A small self-supervised image encoder, trained from scratch: 195000 training examples.
Rows from expert 8 of block 9, named by matrix and row number. Rows with one number belong to one neuron. Each number is 500 + 40 x the weight over its row's rms, rounded and kept within 0 to 999. All counts start at 0. Numbers have three digits each. After the name is the row's rms in percent of the matrix's.
# up: expert up (model.blocks.9.mlp.up, 16x320x320), inputs 214-319
# down: expert down (model.blocks.9.mlp.down, 16x320x320, transposed), outputs 214-319
up.242 054:496501500497497498736498499496496499498498502498556496497497500497498501498497498497497502497498498503498498499503499496498496498498498498497496500497497466501497500498498498497497497498497497502498497497499496498500497500502499498497499498502497500497498497497496497500499499500500502497504502498499496498498499498497
down.242 040:501508561491491503521501504488587502500505508501501494480497506503598507503499491503563509500500500461495503500508501497501500502502503504496501510500498417506487510503501504503504499504494500511501503479489499509515487507508503504503504503508500507503501502503499500497502493503539728491508509500510497502489503492504
up.243 127:500500510500500500512500500500505500500500500500500500500500500500500500500500500500500500500665500500500500599500501500500500500500500500506500500500500447500500500500500500500500500500500500500500500500500500500500500500500500500500451500500500500500500500500500500500500500500500483500500500500500500500500500500500
down.243 018:469499486483483499592513499433549489463497499480456478421465498499490497494459484488483499480384461432494484523504478479493472497497490499384482499484461503499448499480470477494493473471459466499479499443485494469499468499500490491485585497499461499464475510491468495506494550499443571476499500471501459489485498455485
up.244 132:500500506500500500506500500500500500500500500500489500500500500500500500500500500500500500500649500500500500588500505500500500500500500500508500500500500467500500500500500500500500500500500500500500500500500500500500500500500500500500423500500500500500500500500500500500500500500500418500500500500500500500500500500500
down.244 016:469499486489487499587507499432531489464497499480460477437465499499488498494460490489482499477387462423495484532500493478481474496491487498337481499482461500499448499480471475495493471468460462499473499452485498464499469499499491490485595497499461499464478514492470502520494554499429570479499499474499460488493498455484
up.246 065:457493498501500480494498509496496500492481490500502500500502502496481493480438503501499488501508471494502499508485353499503491468498440475472452494501494039493501501459486465499449497457502496484480494502460496457498502492488481460496502462491433491479486501501491498530497451466444503500476486450499492479504493484498
down.246 102:498508488482486504709502511482541503496501508492501485478498504500518505500497480496491508498432497492485500502507432482500491503507500502499497511499490000507487504499496499496500498502495497508499504477488488505508490509513502505494532502510498506498497499497489490499504499507505517485507509495502490500482502491499
up.247 119:500500510500500500507500500500501500500500500500500500500500500500500500500500500500500500500579500500500500543500504500500500500500500500500500500500500460500500500500500500500500500500500500500500500500500500500500500500500500500500412500500500500500500500500500500499500500500498424500500500500500500500500500500500
down.247 018:469502472478484498599517508396501498459496499471496443402468497498486497490455486485460499476308458416489489537515465440496466496511488499376476502486454501499440497478465473492489471468459461505475498429480491471498467500513485486478653494507457498463474503489461492500490525499492628473506512466499453490486498446482
up.248 098:500499509499500500608501496499501500500500500499498500499499499500500500500500499500500499499498500501500500687500509500499500500500500500503500500499500513499500500500500500500500499500499500500500500500500500500500498499499500500500413500499500499500500500500500500496500577500511148500502499500500500500498500500500
down.248 069:494514398450464509598505520448539509490500511474501463446488507499526506499491444495477513493404491481453499507513416457499484505518499503488493517496483016512466505496492496496499488499489492514497505435463470504511470513522501507489587502517493508489493499489479472489504500508556546459513515485505478498452503474496
up.250 120:500500510500500500510500500500503500500500500500490500500500500500500500500500500500500500500590500500500500583500504500500500500500500500501500500500500443500500500500500500500500500500500500500500500500500500500500500500500500500500409500500500500500500500500500500500500500500494430500500500500500500500500500500500
down.250 016:467499480481482499604514501412501488458496499475478451382463497499490496492455484484473499476307458427492482544513469454496469497498490498417477499482455505499442498478466474491491469471452463503479499432483494468498463499508487487481618495504457498463474505487462495495491545499459598471507510467501455491484498450482
up.251 081:504516494500501501305504501501543502507501520501504501510516500501504510504500499501500510522392503500498500948511497501506500501502501500475500507508500581505508502504500502501500510506517501518502501500498500504507512507513506502501549502510502509504500501501500501438508494507655511501515511500501500502496501502500
down.251 111:500530446452460517597506555443537499476502560462497459442472519489511534503481442475468522489451491504449495531528409458507465511499502515499475521490468349526457506499479489477486475500475490540500517448463464498511453525530502517473528510533490532483478482474462464487501504534516516455534534465500462504449510469479
up.252 097:500500507500500500518500500500508500500500500500489500500500500500500500500500500500500500500614500501500500775500498500500500500500500500499500500500500460500500500500500500500500500500500500500500500500500500500500500500500500500500451500500500500500500500500500500499500500500501449500500500500500500500500500500500
down.252 024:473512485453461498595514513413491485466497508460492445377462506494509506493468454480463514475296468451470483513521446443491454497494493498497475509477453504506424505482473482485490470484448472519481498429463474481510429508520490492467533496515470507473477495481443481490491492503497568453519520457502451491456497451482
up.253 050:498495441507510500441497500501499500501500492501500502501500493500500490500492507502502493500504501496503500584490407502500501500500494500434499500501501478496501499500500500501500500500500501490499500506496501501500517498493500500501507500494494497500500501501500502517500484496430213505487491500501501500505500501501
down.253 145:498506474482486502690503514477526500496500513489500485475494503500508503500496479496490506498460496496484498576508461483500491501503499501499496506499490000505482502499496498496500496499496497509499502474486488499504486506509499500494528500507497505497496498496488489495500500504527515483509510493501490499482501487498
up.254 175:505500512499500502164500500505572500501501500500503501508503502501503502502506497500501501513219504500499500493501514501504501503500506503498503500505501750501501500501500501501503508503506505501506502498502501502500503500501501502501575503501506501503501499501501500499500499502503740500502502501500502503496501506501
down.254 137:501487507520516494174496489512465498504495480505500511525503495500440490498502523504505486503542503505519500498487503512500508493495498494501502485503507599488509491500503500504500503489505502485501491523513515490486526486484494494504504493485502488501502508503510514510495484489495346519484484503496507499522492505500
up.255 032:465472489502501501500500511463489502482485460495502502474492488491481468493468502501497477487544483497502502550473405500488500501501471500500465501496494179494492502489497483497481480469488466458473495501501502493501496498474493489497474492475470493472498502492490502515500498483501504501454466486502478479502501474490
down.255 078:497510466469475503634505513464503499494501510486500474467494507500512508500495467493483509497433495495473498659511422471503485503502499504499493509499484031507475506498494498492499497498495496516499505460480480497508482510514499499490562501511497508497494495493482482499500628508533518475512515490502483500469505483496
up.256 078:503499490500502501426500500503521500501500499502505502507504502503502500500500499502501499512484500501500501824499477503504503500500503501494502500506501540500502500500501500502501506501506504500502504500500501500500505500499500500502521500499501500501501501503503501486500518500583514503500500500501502502494500501502
down.256 065:493513453447455504602510520444506495479500523470499462428481510496519510498482441481473512492386482492453494530515422461498468502502498503490480511493467416509457508495483490480491486496478486515496506440460461496511456512516498499475540499514488510481481491479465462468499500509500538449514515470503464498448504465484
up.257 158:501503607495495500932500499497495500500500507497460496497490500497499500500503494497497503496499500499495498497504507495498497501500502501564500499497498501501498499501499500497501498500498498505500499495497496500500481501505501501498494502504501501500499497496497497500500500502472492496506505501497497500496500500499
down.257 162:500498535505500500429501500509500498501500498501499503504500500500497500500501506500500498501536501501505500500495526506500500500496500500511500498500501915498503500500500500500500502500500501497500500509501500500499501497495500499500457500496500500500500500500500500499499500500471490502498490500500501500504500503500
up.258 113:507501507498499502504500491503500500502502503499499500502499499500504504501509497499500503501494504501499500621504515500500501501500507503506505500500500529500500499503500503500504503505499503506505501499501500504499499500502501504500406504502508500503500499499501500496500562502523213499509504502500502505495500505500
down.258 094:496512408447467510617502516457511512494501509478501465460493506500520505499494424496478511496427494486456502502511452460500488506517499503486496515498488000511475504497495497496499492501493495511498505444469473505509482512519502508490581503514495507492496499488481477498506500508568533466511514490504485499453503479497
up.259 056:509507497501502504373499500504506500505501510500506502508504500501508505503510499501500504515473506500499500808505500503507501500500507504495500504508500556500505500505500504502503513509510505510504507502501503504501502501505502503500530507502511506504500502501501503462504523504616523502512505500500500505495500508500
down.259 077:496513441447457504786510545440549499486502547466500459438477509496517513499485441483472511495411486497451496526518401457500472503507499504495484511496472375509454508497486493481494482497483489526498506440459462496510458512517499503479563501520488515484484489479466462479499500514525541453521523474502467499448505462486
up.260 056:498498444511513500439500509500510499500499497500501501501508500499500494500494509501500497501504500493503499604495455500500499500499494500440498500500500471499500499500499499500499500500501500494498499509490501500500532500497500500499529499497495500500499501505498501500500484498385501511491495499500500499510500500499
down.260 145:498506473482486502773503511477522500495500512489500486475493503500507503500496479496490506498463496498484498567507458484500491501503499501499496506499491006504482502499496498496500495499496497508499502474486489499504486505509499500494529500507497504497496498496489489495500500504527516483508509493501490499482501487497
up.262 131:500500511500500500509500500500500500500500500500500500500500500500500500500500500500500500500685500500500500575500501500500500500500500500509500500500500450500500500500500500500500500500500500500500500500500500500500500500500500500500460500500500500500500500500500500500500500500500488500500500500500500500500500500500
down.262 020:472499485484486500579517500442581491467498499483455481445470498499491498496464486489485499482419466426493486516503493482494474498495490499371484499486465501499453499481473476495493476471464469499480499459486494469499473499500492492487572496499465499468479510492471496513496551500437557481500501475499463490486498460487
up.264 067:501502502498499500484499499506501499500500488498501500502500507499500498500499498499499502502499500511498499496483581500502499500499500499477500500501499501500500499499498499499497500501500503480500500499495497500500502500496500500498500499502500500500498499499499494756499275500496475499477492494498500500498500500499
down.264 068:497490565522530502484495495509549500502516490507501553539497496537564491495532525516512491497505511493521502501490618548492582492505523501493525492494555499492514494515549540520551493502501509489494490582594566592491502490490505530516464492490530491502534520537582544500496457487619502567489489513526551493528491501509
up.266 069:505502476503503502377500500501543500502500502501510502509506502501504502500503500501501500515485500502502500810501452502504502500500504501492501500508500535500500500500500500502500506504509501505502506502501503500500505500500500500501544502500504500501500501502502502471500527501581523503504500500500501502498500502501
down.266 062:494514447440451505687512521432550495476502543461499454425473511492516512499478435478468514493391479482445495535516393452499464503501499504495477512494463469510446510495479488475489479497474483518496507435454455493512449514518498499472547500516483511478477485473458454468499501511500542445516518466501460499441506458481
up.267 090:500500510501501500493500500501509500500500500500500500501501500500500501500500500500500500502505500502500500588500497501501500500500500500496501500501500501500501500500500500500500501500501501500500500500500500500500502500500500500500453500500500500500500500501501500499500500500505503501500500500500501500500500500501
down.267 032:480520447441454505664517522412493500471498514466496448409477510497512509495473431484463519484340473454454492530528437445496461500514493504466480517488461505515438510485476484490492482487469477522488507417453457488514452518527494496469592498522475513475481495482453464489499500512498585446525528465506457493445503452486
up.269 051:500500496500500500496500500500571500500500499500500500500500500500500499500500501500500499501499500500500500534499497500500500500500500500501500500500500507500500500500500500500500500500500500499500500500500500500500500500499500500500528500500500500500500500500500500500500500500499500500498499500500500500501500500500
down.269 055:493514432436445505603511523433558500483500536465500453427483509498517510498483428482466514492408483483439494673515400449499467502513498503492482514495466424510449508494485492480494485495486488518496507417445454494511459514521498499476582499516487510481482487479461454482499615510562560441516520473503463498434504459486
up.271 079:500499501502502500489500500502518500500500499501502501502502500501500500500500500501500500503488500501501500685499482502501501500500500500494501500501500518500501500500500500501500502500502501500500501502500502500500503500499500500501478500499500500500500500501501501500500514500524511502499500500500501500500500500501
down.271 049:487515447438450505602513522436501498479500512470498457421480510497518509497480431481469515489372483471450492525519425454497464501507496504482479513491463468511447508491482489482492485493478485518493507424454456493513458514521497498472558499517485511479482495480458460472499500510499561441518519468504460496438504458484
up.272 223:500502606496496500861500499497446501499500504498473497497492500498499500500501495498498501495501500498495499500501504496498498500500501501661498500498498500501498500501499500498500498500497498502500500496498498500501484501502501501498496501502500501499499498497498498500500501502498494497502502500499498500498500499499
down.272 209:500498521504501500447501499508500499501500499501500503505500500500497500500500506500500498501523500501504500500499517505500500500497500500505500499500500922498503500500500500500500501500500501498500500508501500500500502498496500500500470500498500500500500500500500500500499500500478495502499495500500501500504500503500
up.274 041:500502486501501501501500506487518502499501499503502501494502501501500502501499502501501502499542500498501501524500412501501501501500500501503499502502501442503501502500501501501500495500500493498500500501500501501502502503503501501501465501503500502495501501502501501506502499501501502501491501501501500500501501498500
down.274 067:499513448456463507544505520450501501496504514475501463459489508499514509502496454489474513498431496502461498751512457459506480506507501507499491512499481206510463507499494499488499493499496497515500509445471469499511477513516500503485588505514498511494492489486476472499504529513522516465512513489500478502456508471494
up.275 053:489495436502501499520497500485684500499498494500474500490498488499493488499489510500500493491531496491506500520491240500497499498500490499512493500496500420498499500499500499500497489494499486490491493504501501499500498499495499499500464498494490498493500501500498501504500641496529488500487490499501497494516500492499
down.275 102:498509427459463504829506510458500500495501515475500463460491505495508506500496457484474508497372495496463497586512440460503477503503499503499486508499477319507469505498494498482499495498495496516499505447468469497506479509513499500482568502510497506493491485481472472500502500508509522462511513486501475500458504477491
up.276 074:444492489504503483502500508495497500492482487500500499496501499491480489485435508500499487496521466457502499513483300499500497475500443481502449496498499245495500500470495464498459493458500493483464493505462499473499501494487486471498497467490439492476495501499497500509497495464433500501476485461500492475508496481499
down.276 107:497506479481484501833503510474514499494500506489500484447492503500509504500495479495489505496427495499484498502505419481500489500502500500499496506498489047504480503498495498495500494499490497506499502474488488499505476506509499500493540500507496504497496498495487489495500500505500511484506507493501488499481501486497
up.277 055:498497356501500500514499500495487500500500495500501501493497493500500491500497501500500496492524500493501500563494364500498500500500499500503495500499500459500500501500500500500500492500497496493500498501503501500500495501497500500500459500498498500498500501500500501500500495500494500500491493500501500500501500499500
down.277 080:498511454460468504776506515445501500493501509474500465432484506499510506500494459490475509496395493494465497708515424460503479503505499504498488509498479297507460505498493497490499487497493495513499505445468473496507472509516499500485580502512495508489492493489474476500501500508585540466510516484501475500462505470493
up.278 058:494503497502502500488500500500500500499498501502502501504506503501499502500487501501501504506500495493500501498503419502505501500501490500393495502505500480503503501497500494501496503495506500478495501501498501496502508503503500495501526497501489503498499500501501500507502493501495502501500503489501500496501501496500
down.278 095:503506463484489504504498504499501501500503506497508492500502502500507502503500482498496506501481500502484500696505475489507498504504504503498499505504499000504500502502500500496500501503500503506503504482491488501505500506507502503499545504506500505501500494499496489502503501507500501490504506500500500504484504500500
up.280 058:494496455500499498424499501500518500500499496500521500500500495499499493500481502500500495500502500500500500718494473499500499500500490498463498499500500492497500500499500499499494500499500500493499498500488499499500506498495500499499529491496490498499500500500499499501500491498488501499492494499500500499502499500500
down.280 110:498506458473479502745504521466528499493500520484500479464489504499508507499494469493485506497456494498475498603513443476500487500503499501498493506498486043504474504498494498494499490498494496514499503463480484498504480506510499500491541500508496504493494496492483485494500500505541522476514516489501484499473502479495